A small contrastive image-text model, trained from scratch.
Model: 5.29M parameters, encoder activation gelu, text encoder norm layernorm_no_bias.
Training: adamw at rate 0.0011, 14200 steps, batches of 256.
Rows from block 3 of the text encoder of a small contrastive image-text model, named by matrix and row number. Rows with one number belong to one neuron. Each number is 500 + 40 x the weight over its row's rms, rounded and kept within 0 to 999. All counts start at 0. Numbers have three digits each. After the name is the row's rms in percent of the matrix's.
Before each neuron's rows are labels from the 100 texts, of 14848, where the neuron reaches its highest value: "tokens" is the input token at the peak. Only what is clearly more common there than usual is listed. The data: simulated grey scan slices of phantoms with and without marks. In brackets: how many of the 100, against the usual share in percent.
# fc1: MLP up (text_encoder.blocks.3.mlp.fc1.weight, 512x128), inputs 0-63
# fc2: MLP down (text_encoder.blocks.3.mlp.fc2.weight, 128x512, transposed), outputs 0-63

tokens: "chest" (100 vs 2.4)
fc1.8 025:496527477498488446572475586438395467518428552552483529539525453516497483527437479534479549504500531471450513457470515544547487501525549548481507465542467439530536604453514535566446450492478503
fc2.8 076:428522465498525515486490500543469516513482497488397515413542523473518494498469489513502467551497497524510501532505444491486478500496511497487502514555439501458640412492490466517500527488501502

tokens: "head" (100 vs 2.5)
fc1.347 197:541438502529527507488469553474488549462552481497499452487507467505451507543487482564484493558555533496437509521525467456542476426564462489445538519503439516438496573560507441483528466420527392
fc2.347 144:496501498500501491511498586501499503467521522497500395500501501500496507568498496529503498501621501500504503497476502476563502305508496475458553524499497521500501501530496473500502504363496381

tokens: "chest" (100 vs 2.4)
fc1.234 025:510484461558506500469505508479532467504537557498459559619484553540507539503544464509496521484534539505470464495531522579525505459528508512558557525458422527507551459511475554478548441503483440
fc2.234 071:515484538409541519513398494485463494509472500482503510435523409492448498493461575533519603532503534493538498493508420489484440504494497495494505509445513508453560463486483470521471601485495502

tokens: "half" (100 vs 8.1)
fc1.185 022:522444519608566420497446501491517560491539466563510507471480484518499484505515508546551518478479461506531532501502469458524549476532543525502609448525535525542463492506533468489532504521388471
fc2.185 075:371525486534453503513491498475615467499492498551519495504554536543565505503491493467499541462490540510440504489499500496511585498500470500488496527542431498507407586494511532555525483507560491

tokens: "limb" (100 vs 2.4)
fc1.21 140:545485484516442510450533516489515528423517389501478428481510479490431504556504481547542462493468553521449505506567476373556474450505487512482528513560448540446554574516525465505452452464471491
fc2.21 134:497488498494519500533497489514485462530485550553512453491492499475501631609489483579517506513446467496516472485522493570559516510401479416540391556482514572500510518517501431490491496518506564

tokens: "bone" (100 vs 1.6)
fc1.321 023:456462464567462544527543587510438479457463518537413457539544468496459545503447530495487544454525511431495459508465480490524526470529506514499525382494554501506554475507511501497548434524484523
fc2.321 078:473549423545485513508461493601543486500488481451451504505441433375541493493458530525525573542501414437557506464491474481490494498500421498493503513509438511466531432507494464490478592491528502

tokens: "limb" (59 vs 2.4); "the" (41 vs 8.1)
fc1.268 023:443482562542473527517438551514440495512542553516489470403498576494511559517596515452473570501479525511452531510468429509542494530598523502484494473563428514438543503494474545492479461494515467
fc2.268 063:465466458514429491480556491509548506511519480406565493546507464600516495494460526494434468500478516572502506552480512491539445493501475503485500480495454504420415543505526438488553504498502496

tokens: "right" (100 vs 4)
fc1.380 023:495502513547502478488501540483390521477484476544521510613456477525511467601456537474505552591500462521483462459471473533567526479498528546481517459477459484508387496479479489512507446501450532
fc2.380 066:506490435566513496497427503546524509524481517500499524612428462475568488498593502485597541489500476448515502548490514476507562504497535486497497492589488517495458471485502500529547414490494492

tokens: "<end>" (100 vs 9.7)
fc1.80 023:551593502588470484491449541488453463499552530540538542424460475566501480505432464582484530449476441480526462469469504552480514521474562558584509539522463431465512516522461545561486467432463496
fc2.80 074:557535455506443517520528500463471504505511483499556503391533540501446521484560471455412481470496468511515502484487528478515423499495459498489500510554420506364524489515511473401551494499442496

tokens: "crack" (100 vs 1.6)
fc1.159 022:432469505564446555529537535514395572506497453533530495497501448543522522463539497481454570458501535458501503463507418549575492472530524490501476531557514473520504540528469531491507433478473547
fc2.159 072:540489491435404504509495495451546491490485490523572514444444386469582478497588440530509496494497461548555502484497485494492495502495358498498504501533441531507463475521510487499525497491545492

tokens: "ring" (100 vs 1.6)
fc1.229 150:520452527559493555503490462470498487509569486508368429508481513520482432547444414504398458557495475566481503590465507512511509487536460529531502493478536479511558573529481485424481485468490466
fc2.229 148:502499490494507515595493530508501525636455607519498485487482509494502473409498496499518479496460505495506489506427494624433492535500496592556487441507494487495486494482477549499501490561503487

tokens: "belly" (100 vs 2.5)
fc1.35 173:529442501545534502475480524476469537453551468494480447502488476504446509525480471553473500555565526501429513533510468461531472444563442490452529518491429516422502582543505424480538467437508408
fc2.35 120:497504497498491489526500590499500492450523523514505408503492497493503524575497502527501507497623502501504489503487506486560507327487504460456558538497501527500509501535496461501501492371492387

tokens: "right" (100 vs 4)
fc1.55 150:508457490528491517500546498454517513447514463538478521508448506497409423514559452501473455505467547545516456595457593461523522460488558490501531523527449454480592562515490481473497549481517454
fc2.55 161:499492508490506529447483564500508572558446490490507451483515529489542531370508478337515496494545488498487477463616506489454508505489487495524444406478512523513476496501644544516497502504502505

tokens: "," (100 vs 9.7)
fc1.253 123:519401486467469466540532446467531510533487458547513494387533454498448488536461527539466514533415465528429534552448539454529525505526568543489494541465521547528486517452444481509443451489502532
fc2.253 099:488527487497530482528493491514480571493442535459484500484473552503532489513475496562466468531512489516528633476368483501547496463449500483462571548499466429514536491599460499472504461494471527

tokens: "bone" (100 vs 1.6)
fc1.1 147:597463479506407503526536523489526551441541526481493447494425496476454477562526488499484456493434561530464427502533484501503499500504514471538521515594422479460572552529540495491464462488458487
fc2.1 094:515494473520480401487499550488484454596418509461491402517514472544503537424492488473471498535507504487516538509503493534506508460435480515512440404496501602465488480477551529495495525461514581

tokens: "dark" (100 vs 1.6)
fc1.494 024:532511546530520463486487436509522447452482527505510513520477491538454498564596500568445580496512584510542529484507414567479542499521512496465544505549462495571504456486537480554499489454538426
fc2.494 071:520539460510548507523388496590539470516492476436408491582521488495545479494449518471495499578506503508505503514503468497521482503496370493497499502425448502470590542489496509555454548495475500

tokens: "head" (100 vs 2.5)
fc1.207 204:535449507526528497483473559473486546462557483489492455487503461509447506538490481556474489553551530504428521524524469454548488426563466489438541514496427515440501571554510439492531467408519394
fc2.207 150:500499501500500489512498586501499507468524518499499392498501499500500511566500499531500500501629500501499501500476502478563497301507500479458552522501501521498501501532497472501499502358501381

tokens: "ring" (100 vs 1.6)
fc1.311 157:517464529582524552496489456460513489506565486522352436493475525528476428548466414486416452541498490570472497593456507498512505504536461529520497477489536479507549567525471493434474480488472463
fc2.311 151:504497500502499515601491539512501489627461612508505496503480492497510478407503491512499481510464493493505485506425477648433501532483487579565493444507489469493478493492478530499493494550504480

tokens: "mark" (100 vs 1.6)
fc1.384 138:554498498494458504440556492479464558478484444556446438504520495483432478569469473552500466485515504484433498590483525494537424447495454495475507533569503502493499524531476432449519474458438449
fc2.384 126:492510484500519631554510506497495493506518540493506491528524510496487458559516501533493501500420482507490411525480493529567495491425506463615513549505491511485506501481544389490487502522484505

tokens: "right" (100 vs 4)
fc1.197 024:487485474537495513515433529532411478456485529554475472566593482509465530578473489465475544491502516526471442452444505493509489532524555506537524490531432544520495473562500613502460493455486437
fc2.197 067:396534446496502511503526483459539505499509502515609520461546469591488512480536579511453391521493506507408502513512494501514534500501561519491501505625608520524421563477509471495500439488560492

tokens: "left" (100 vs 4.1)
fc1.97 123:518530517482474469440548526489491589446476421522528411494529495514468527525499526555512500495503506492452524474557501479542428470518436426476511538558503512461512505498546451463499505432482471
fc2.97 118:534483505521498513536447492522485495556454508444477467540474467558467447556520517478523448552440514506527539416458517489419495512480505516508510583520451490466533478549512531471456485518496530

tokens: "right" (100 vs 4)
fc1.167 134:550458453524480522530571519513530511417553517460490510508529473435499517533491520504475456489490499510482429551484512497545535498546566386548537616497435475449500523504551408486452462483525496
fc2.167 127:494467496513504474443494465507492549620406514545477577513503514491470513431526491533519507516522490494501519501501513550414509521511498564467396413505517436476506490402455615498489472521515471

tokens: "chest" (100 vs 2.4)
fc1.496 023:483505511538500557567511528511482428476500565574470529520537480551446478508438493557549566508491443534512548442499454489534472473477538528499489439548406527557459506520490564531496521514501479
fc2.496 074:483628500514460513519542496493429516503506489497445522490551504477590521479579498498530546527494470630560503524500478504513483499499510516495500522475435521419502533511506466482492482493559495

tokens: "slice" (53 vs 9.7); "<end>" (47 vs 9.7)
fc1.121 025:462508514540526522548500450500434529477541520490498486469475440551472460572501504499483545408575514489536451471561416514492487436563547506478534529548458475554469541494500553503507522489481506
fc2.121 071:426432453442542500529550508477537519502491488496486514511627529533466499489498515514518472581486520470539503522483465495516513499502484510495496510496510506590491594498497495530492539494546495

tokens: "dark" (100 vs 1.6)
fc1.32 183:533496530558498566446533468540409497435538439534469510488479545493445464481457463472533457454553497498572468515448481484489479506580483454474562530507461440466498560496511481487505536489448507
fc2.32 196:510503500499502553419510497509488551439527423500506556508496499506505479498502508477480502500513499505504498501497496462480491516558499504493549500498494437503489505479573534499493500500502506

tokens: "<end>" (100 vs 9.7)
fc1.135 024:465527555583523486477502508474375444541502575494444508465523486504426517614470471438517503523524475480491542512535464519553526429492546504459595499534518549500481536541481556473507490527425532
fc2.135 069:469484589487444508508475513480491504507482494521505507556560524508440497508475465524521430439488524498494499431482594503469451505500493487484496528508563500446477563489493485560511554492610498

tokens: "half" (100 vs 8.1)
fc1.290 026:495531595527513464506488556525427500527490495565424454426522472544499437495495521498525512534547478438474467502453493503554497446545538523489510473572474514517462510446513602466490470458465564
fc2.290 076:469412434487468512539493494453492501502490509573547500532567551476524501494442533538521571536500565498491507469493507483516533497501537501492500530456530501475451494504500451492555567500528500

tokens: "head" (100 vs 2.5)
fc1.358 204:526436504529526506489477548472496546452557487487491447489507467504446508536485475558488491559548524497426510524521468452549489417568464496438538520506434521445507566561503438485536461416521406
fc2.358 150:499497500499500491515500588501501505467522516496498395498499493502501510570500497535495498505626501499500505501476499479567503307505498474460558523500500523500499498534500470502500504361499383

tokens: "," (100 vs 9.7)
fc1.235 026:484473475518422527504520543489510449503524465536441499460518464507518406496534481478503597444429477527503492467486446527580496463536543528538455485433485559479411541544543495456532529418512454
fc2.235 063:528588556579496497513548487523547484504500473470428499431460560548451520500468506552531394565510487498568502481508491503524618499501514513496505492431539499492555554494499508469531486505592502

tokens: "slice" (100 vs 9.7)
fc1.53 232:530474447522500442497506424466493457527525420507523493510488431438446480514486478525502513541510473482481624544507519419503482447480493556410437440537459585484501541442418497491478486500488499
fc2.53 131:501497501501500428506501452499500463519490490500500478499501499499500508531501498509495499501501501500498698500510498487520500434364502513427439477503497559497500498518428492500501501515502528

tokens: "slice" (100 vs 9.7)
fc1.61 264:525465452517491439501507431471488450532519421498533488499494437435447488521483471522506507540514472478479624534509518411506483446485510564407440450533465593484496538438414503494475488505494501
fc2.61 146:501500501501502430508499444501499460527489486502504483503499500497502507530503500509500501500501499499501703501506499484518499440364502518433433473499498559499499498506426493499501502520502530

tokens: "limb" (100 vs 2.4)
fc1.318 021:501513493576514562518402523532434469473520539539466449506485549480428554563457497483483609538437522449522478464428498473534510499525536537529482482540493496482452513477493537449465527530527465
fc2.318 073:540519629537527491512532490461364515500498511475527505530441506541410495487483543508512517540482469492561506555491552498543454493507536515495494507496482504584364558495517496476519449495483498

tokens: "slice" (100 vs 9.7)
fc1.88 260:527461445523490446498510433475491453531519416502530497504489434436452491526493470521503513544504474476482623529503523407500479446486504559414443442535465589486499542434413506492480483498494504
fc2.88 146:498501498498501431505501445498501459530488486503505481495500498501501505532499500510502503500499501500499702500509502479518502440367500518433432468500499563501500499504427498500498502519499533

tokens: "bone" (100 vs 1.6)
fc1.4 117:569431477504439545513572521506506536425551532448470504452548477436508522540477513492451453512486509522472403529478502523555517495555565422562561562490456468487501532521564443485453455474509493
fc2.4 098:495483476515509436474505466490513550641425511543488540505525540499492555455513462575549537503527488494484548479497514543455500489476501534448377398494514469494545487406461596490489502520503466

tokens: "left" (100 vs 4.1)
fc1.69 021:507522557591540476525550489569425509490488511485519469406472513496504527543564443465494517436496467442464561455522512493530541505599528522510482444435472592468466476475475504548510470469495443
fc2.69 070:508372430487466503477529495478506482485515499471504498474555438515491507487511498526523577485503484538481501484484471500507507502501399504493507489456473509558404527518507453521533522491477507

tokens: "in" (100 vs 9.6)
fc1.106 167:517447415516461522528528489496453549516495486542515460512534474465510530579455464536462496571486451474458478587495557523577473500524487469542525548543524485478475508480515485454511526458471453
fc2.106 187:498499495494496503520499488497503488506530549509498439498498507501508639549508500579497501503526503498502482502568498672549493489461499458530429512495499497490504501541526341503499505479499481

tokens: "<end>" (100 vs 9.7)
fc1.100 023:505526540612506389535474525530510421477475530486496480412459471543511550498456478463485496523480477485441542520482454468484559429587499469524452496513509504485483552489507532479511470585491483
fc2.100 073:513450518465384513488478503514467490505481484518478512410446481505492483507532521474523550445502563512547504504485546495475458505494468493484499521484429509351438525492497485501543504494458496

tokens: "belly" (100 vs 2.5)
fc1.7 151:554499473501462471450572524479570489422532403497489483521489465457419507530524514551514468496533506502477504514523482379555466456530511471478525531549425522410520581491504457491442461447511494
fc2.7 153:492510514498505524591486476485498422614423602514489516509477529509554602550490503525526483498437483501508479453493527627477497547412446493532420528501501516541500499472480554512497504554481549

tokens: "in" (100 vs 9.6)
fc1.309 148:586504496511438472495508491457558581458559479500411438474433514495457478524450509480508496498462563508445488492535466432492450514539438456516499541616480512416492526514538483506461420495444512
fc2.309 141:521481495492488441466505514485500468505568519500496425505513529503540609397509517474529500490532502501514475486523480571473503513508498425503365457503517530472511501563499484522518493494494542

tokens: "chest" (100 vs 2.4)
fc1.211 024:500527534587492522561441555434392470461492505532496476513506426534444513548432498482509508447534451452512478456436496513471536435517536482509452405534523514492516542441547537543507486519503466
fc2.211 061:525578359483524514531534500470440484515479488546498514416401613478544486496472561508527437461494463477499506552493523494508469498489592496476501540486550514444462481505497498382567505502519491

tokens: "spot" (100 vs 3.2)
fc1.364 138:546493504565504557498484483477571473454526473545447511487414490502402420515470421472442481521515485524507480497480487439505517518552449511482498491498460492485553574474480508408531494532467492
fc2.364 101:518464513481487581475485493554489496535466521483526614554557474515509511426527502480471467480532488494480527500438443565459520552556538464507486541529512427501448526481512479491454527528569533

tokens: "crack" (100 vs 1.6)
fc1.289 026:503550521528525505532466459509427564532458549497534485446423472549521491565541537468516590397487506512557523516529463589487470513527520465476512531497478490535455560541533484503490451444552456
fc2.289 073:513454551535457501487552508397502497483503510474434505484525476474571515477563468517431531455494541539501502550504558498521541499499486503500501487551395508511495525523502502565522476496517504

tokens: "right" (100 vs 4)
fc1.271 143:567498490504461535458568483455481570459496474552428462561485497475458477569497493532519422481488507523433485627472520492537459440485493495521514491526518504512517542509480441473501479485444445
fc2.271 138:498507495492502626545515557493492560507475506491501425503516491505488415516506504465489502492454507501500437497511492478549498450422497517595533441494501518511504506445589414500494500509499466

tokens: "crack" (100 vs 1.6)
fc1.265 023:551481519554496526512496551543418472497478486536538540475503515542486446488492478518509582478441487460532515459436436577538501509493531537485451462494448571476483513483458458499445439439494445
fc2.265 054:501425524534534511507599497504502489508510518529523506496459470520483512494489499466542481510493474503485506547477530483517472499506325496484502493560423510500398449520511503449563516491534502

tokens: "in" (100 vs 9.6)
fc1.326 022:467445511531516545534475564460538545529475444518503449396449455540399530542409486470445517500516573459552484498498510557477484444449537465601566455504449496458466486529442481498474455614470515
fc2.326 079:540564567536556508500457497541524485509505505432449504581474481340444495504546515535536588502491550364512502512502574501480508498505404506489500505494495496439505429499504488502487553495468505

tokens: "in" (100 vs 9.6)
fc1.145 022:495478546628566531474470511530507497487478498496417546478497452498497473522427522482513524525543497458527452423495482501586440489530550488497485498561487548487530450490443536516435511504522432
fc2.145 061:514473587565449513554402501532512475518506497505470516555515504507576506491500532515464492539493500546510505432492501501480447504495495517490499509400577530392611483507518489523544509500509488

tokens: "slice" (100 vs 9.7)
fc1.79 250:528465445520501445500513423469483453530521422505531491504489433433450489529486471523503507540515470479481625536507519409507482445481501557408445451536464593486498538440418502495476484503497498
fc2.79 140:498501502501501427505498448502501463524489488497498480501498505498504511529501501507501501496502500499501702492512501483519500440367501515430428470497497558499502501509429494500501503520499530

tokens: "dark" (100 vs 1.6)
fc1.150 024:493440485580537466538529485461423461502425531503485501478486522503537527564550473537526568454457450435542519442485456547497488454620474465439504455491429474521456507457517524544483498511458520
fc2.150 080:491471491542481514505449499435493481496491477452418514510501535588515501492491502495577443525494543522564501577491479501492496501499507503498496507517493515473473620495505493640557545489502494

tokens: "limb" (100 vs 2.4)
fc1.180 023:541533533462522567515422524533353520511500515546548501440476550490521470498561534596440536474490499450445514442496513494494526519512507544587523493515444526516503485527512450451464504402528481
fc2.180 074:519498469487543508497522494455512490516527480451512511470507426468527493474568465474521450505501435337599507476507463486526546501502441504506499500458663517469490529506513480486474462489502504

tokens: "dark" (100 vs 1.6)
fc1.13 123:519521536523528506448518458425496506453561476557464557469480501536451437493560505466556501467526594571511502527456501428504493504517501489482470485487453500454501546485466509547470479525498548
fc2.13 132:524496501517497458559491517492504466568451538480535446502503565508512564478512478546467471491484488499511528469574470657440537521524513495511501595487548505469511502559531381517505516492494438

tokens: "the" (100 vs 8.1)
fc1.352 024:533571518552467576546516509549477442489460483580409502534477486516534475596508555437486498489489522508486478471568460478511507454464521513524482420562478526531482511536583568531493547461553451
fc2.352 060:459390522475572516519490494417442489507507482476435518450555493436526520465509469550457629484490534583464503518497515508525517494499507531483503524515506507498471554513492471507509559492551506

tokens: "in" (100 vs 9.6)
fc1.160 184:523449448519456498513527481519464559510515507518508480554510497429513542531417484536441514566494437476483493563506562541573454524571475445526518546545540480475477494462507472437509502463485458
fc2.160 202:501503496502490486505505479498501470499538547487508465484504502507512634550500511584501503490513515500511502488571499670527495502462502463502435542501512505497504502564507364513506514479495485

tokens: "half" (100 vs 8.1)
fc1.262 021:537552542556469515565480423481524444448453444551481505586474473516510473480498489521461553406496472516535523519525530546493559502482475551475503575465429491489504513548505517578512464493545432
fc2.262 076:497595464472538502510526496513541478513483473464554505459535478480412492516433452508491576574498472543477502476472491492472482505501466500492496503441471506380522462505500503424455517491539495

tokens: "the" (100 vs 8.1)
fc1.34 021:530508449525505502506517510565463556461508483560412421438475418566424493460541518500473601489435475510484411466496504521500460469524534571419500489516476471523443549470504582485491521541485510
fc2.34 073:514503518530598488530436503573387494509506505509472512528536498531452492476550530529485444530496637512481496449501538501494432503497522519503498516453467515450541563487511476514469438498535495

tokens: "half" (100 vs 8.1)
fc1.297 024:478490499511543456485485523443540496512466533548533478441534435515542504532416480482549501499492459541533491532559431544527510474598547543463453495513451481522525579573487576436457486546502538
fc2.297 065:571362456468494496505441495558549474488499509506540513371469524573461510501498489522483490404491495562489505484511468500460496502499480505498503489564509523443508559491506478578469521486391496

tokens: "dark" (100 vs 1.6)
fc1.241 121:512530489515507535460515387477501492466541484589440560475481535519453449490514498448556494457486582555513478527485500446469465555526493477531478455495503497474508539422467525543451505574411580
fc2.241 140:539516504533510442533477552456496523550465503484505467446521535494522589562516478628432466548499510499521534504546452599501509502494481495496515574490502530419519471618514415513516503474494454

tokens: "bone" (100 vs 1.6)
fc1.24 120:575427507490434493519567508468501535463588528434489471433506468439492487556447536503418496523473495520476424529480515522525529495547520469550549536500481475500510525522541459475426440467505476
fc2.24 105:512517522524526428446476476500519508627339510496486560501518525518484548403472502575528485473539514498518538486500521568435476511525463555442437441505488430483501469456495596484491468539508487

tokens: "right" (100 vs 4)
fc1.198 024:444461511595472511488533573435428431488475470537409496505502493527491508537481512457504516499516473495486465524523446587539490474485538532521505483508375531509471521504495561486496542532412519
fc2.198 063:471499511557554501535387490557383499520493491499556534407479526551450502475464500520466490543483492596371498540500501493509471496494625520488494520413459519623472489520517498519466466496550483

tokens: "in" (100 vs 9.6)
fc1.86 148:575464488548445515494493485464518585470555436511386451486399498489457467531420492489503501507456557510465490491555463431511425522576452529504490483587464529473516534495537469503456434495454511
fc2.86 134:508487522504507484442488527497531511458555504508507472491503508511496634432534504466532504491530501518479457497530498587458515501497505387513362476511473493488504506562507479506515512492487527

tokens: "right" (100 vs 4)
fc1.260 149:513443472527483513509555509458516503434527461519485536525433489498386432509551459499461466516487546495503446588484578431523517467513568490516535523519442463476594546500479442460496532503520457
fc2.260 161:496481509485517533417481559487503560550449484498495493478503523496523506399501480375539496493546479500496477460633522480447491503499485506505431383475524515506501498467624559503500499509506497

tokens: "left" (100 vs 4.1)
fc1.15 023:481505483573512475551440491534426519482557483500443543507443493554452562519555539490500474454468472519467563506509499588416467476565534486483507490519485507505461503549463574493434491504505512
fc2.15 062:513479502457517494532452496497533506495514475449574511479517547501513491490519427509491498500493446476481505486516495493535417492500515503485504502511471502486491495490507451524566562504529500

tokens: "crack" (100 vs 1.6)
fc1.193 024:514448487531504485523491550518480439436520560581454488476552520492513539547568521413498536445490484444515534506499456528537454539502501473484590461513509477501480468479536585472531437509463452
fc2.193 080:479529532402508515506557489560481503505484513508459497462425467542445518490442499512504603522497502615550502518509531491493450499499528493500502505522464510639524493516496475547499544490523502

tokens: "<end>" (100 vs 9.7)
fc1.502 024:506527588580526503557464452541422467474559552546533543535542442520471487516447483512492554492532500547473479450459419519476564475516522427460509453595455533537447535446492494492483563461531457
fc2.502 073:526553525385431510533501491544528482502504485480559516485419526518536499481557361493509484518495509471445501532482553505510427501499422515488496526495401524505540493506518484433578452495526492

tokens: "bone" (100 vs 1.6)
fc1.49 024:478554475551464544586425530570408555478500534536541546520437536494469522556444539469533526461489486438475512488448451546533512496537519495496580430527465571501541535398437548469482546475454520
fc2.49 067:456453364547444497525512508468535515514503499542584520423540511482504510496463518488493430420493546513421503519494479476509444497496552505496503524495510504498570421515502460479574548500474495

tokens: "ring" (100 vs 1.6)
fc1.66 145:494490511576548556505513442442530485531568492526395424537474515497486413570505435509434438558512465595496495619459517511514473478517437529529508466509526486492522569524488501476484511476481452
fc2.66 157:504503501506510567566505557495490506605466572494500470513469524503529485378511500455476484508502513507483472494472482613426478518525495562570491402507499492503485494467528471496494488544509475

tokens: "in" (100 vs 9.6)
fc1.378 023:566518533616533466512483534489472563462459552461460509630588468545488486507475553515443561474532492494468484532465460500550520484486543540434441525440476481532519518516526491520518480590505486
fc2.378 073:478422456502477508534418487532519463497485501536459522506489413512552491504432450536496493502495545434502502541477514497472494505504539504491495483485502522385466474479520521487495491481410493

tokens: "slice" (100 vs 9.7)
fc1.75 255:526464443526499444501511427470490449529521415500532486506492438437445485526482476527504510538511476478480621535507519417500483444487508562412439446539461592483496539437409505491480489503491496
fc2.75 142:500504502500499432505500447499502460527487489503499482500503502502502511530498499509501499501499500500500701498513501484520502438361500516433430471495502558501501499510429494499501502518499531

tokens: "left" (100 vs 4.1)
fc1.74 157:591485472502450503463563508485535504430531424538472457492498461458397500550509492555530443494495520478451505518542473394558469446514519496469502507550440543416537570506500452490447448457496493
fc2.74 153:510497501504500550561486457497480435547462566512493516509480526508539576602474499560540494500378479513509471486526509553547505545391467457553442539499503582524510510446501472498485498580483587

tokens: "crack" (100 vs 1.6)
fc1.246 163:532490512587503553438518470557405488435540416524451510478483545506451480488455459469535454455548509514543460512460480493489452515574506459487546498536462427460502556508508458485486537486449489
fc2.246 170:511510506492504553407510502500502552446527417502499553502499493498501474491502507479480502504518500491501488507509505458479503513556495504494541499499503442503496503485581547496498492493499503

tokens: "bone" (100 vs 1.6)
fc1.283 118:567424464495493491525557497479399504457573483450509504435548432425496498529443527512460481530515513482500489613486545491565505501534532520508506494486418545487508526513487447490440453505536475
fc2.283 102:489524539524490480414493503495554426505366493520519604498478474482584519428492520578550481487522493518508475549545514529481489542512491450443473524504517482518478493540458643500539495479526470

tokens: "mark" (100 vs 1.6)
fc1.387 137:555503499505452515462548473463479548479487443560427444527506489479455468590471490560489447492484514497440488616457520473561464453483468487518523525536532516492530549518473440461491463471413445
fc2.387 128:496517499501514640536509532487491543484483510496489460519526486512472441534512509517493502511453503505488415515498491478578492469439511468609534515496494527498506504450570383500494487509485490

tokens: "chest" (100 vs 2.4)
fc1.320 023:512494437529494504552532550488535434467511602546408434537547441585457476506480484475506449588510503481450503513505504519501471479486527472472553516470449533543497474583553543491515543528409529
fc2.320 078:494364478445469520512438494519386498490489509419431509459532518512472522490479563548524465449496501562444497501513500509489563498497534508489506516512508504444580444489487469521491512491556501

tokens: "spot" (100 vs 3.2)
fc1.296 023:490537518515476565460545468587521476504474528537494482524490404567486463509482453468462447576533505449487512426505475574544513487485552449509464469517452593509526545497502541548493531503438491
fc2.296 076:499442421450496501528477490517557518507496479493589511513477503603560494492566517530473465474501401502560501523499450487507488502499543502494498516457544510508585470502510480458481497493443492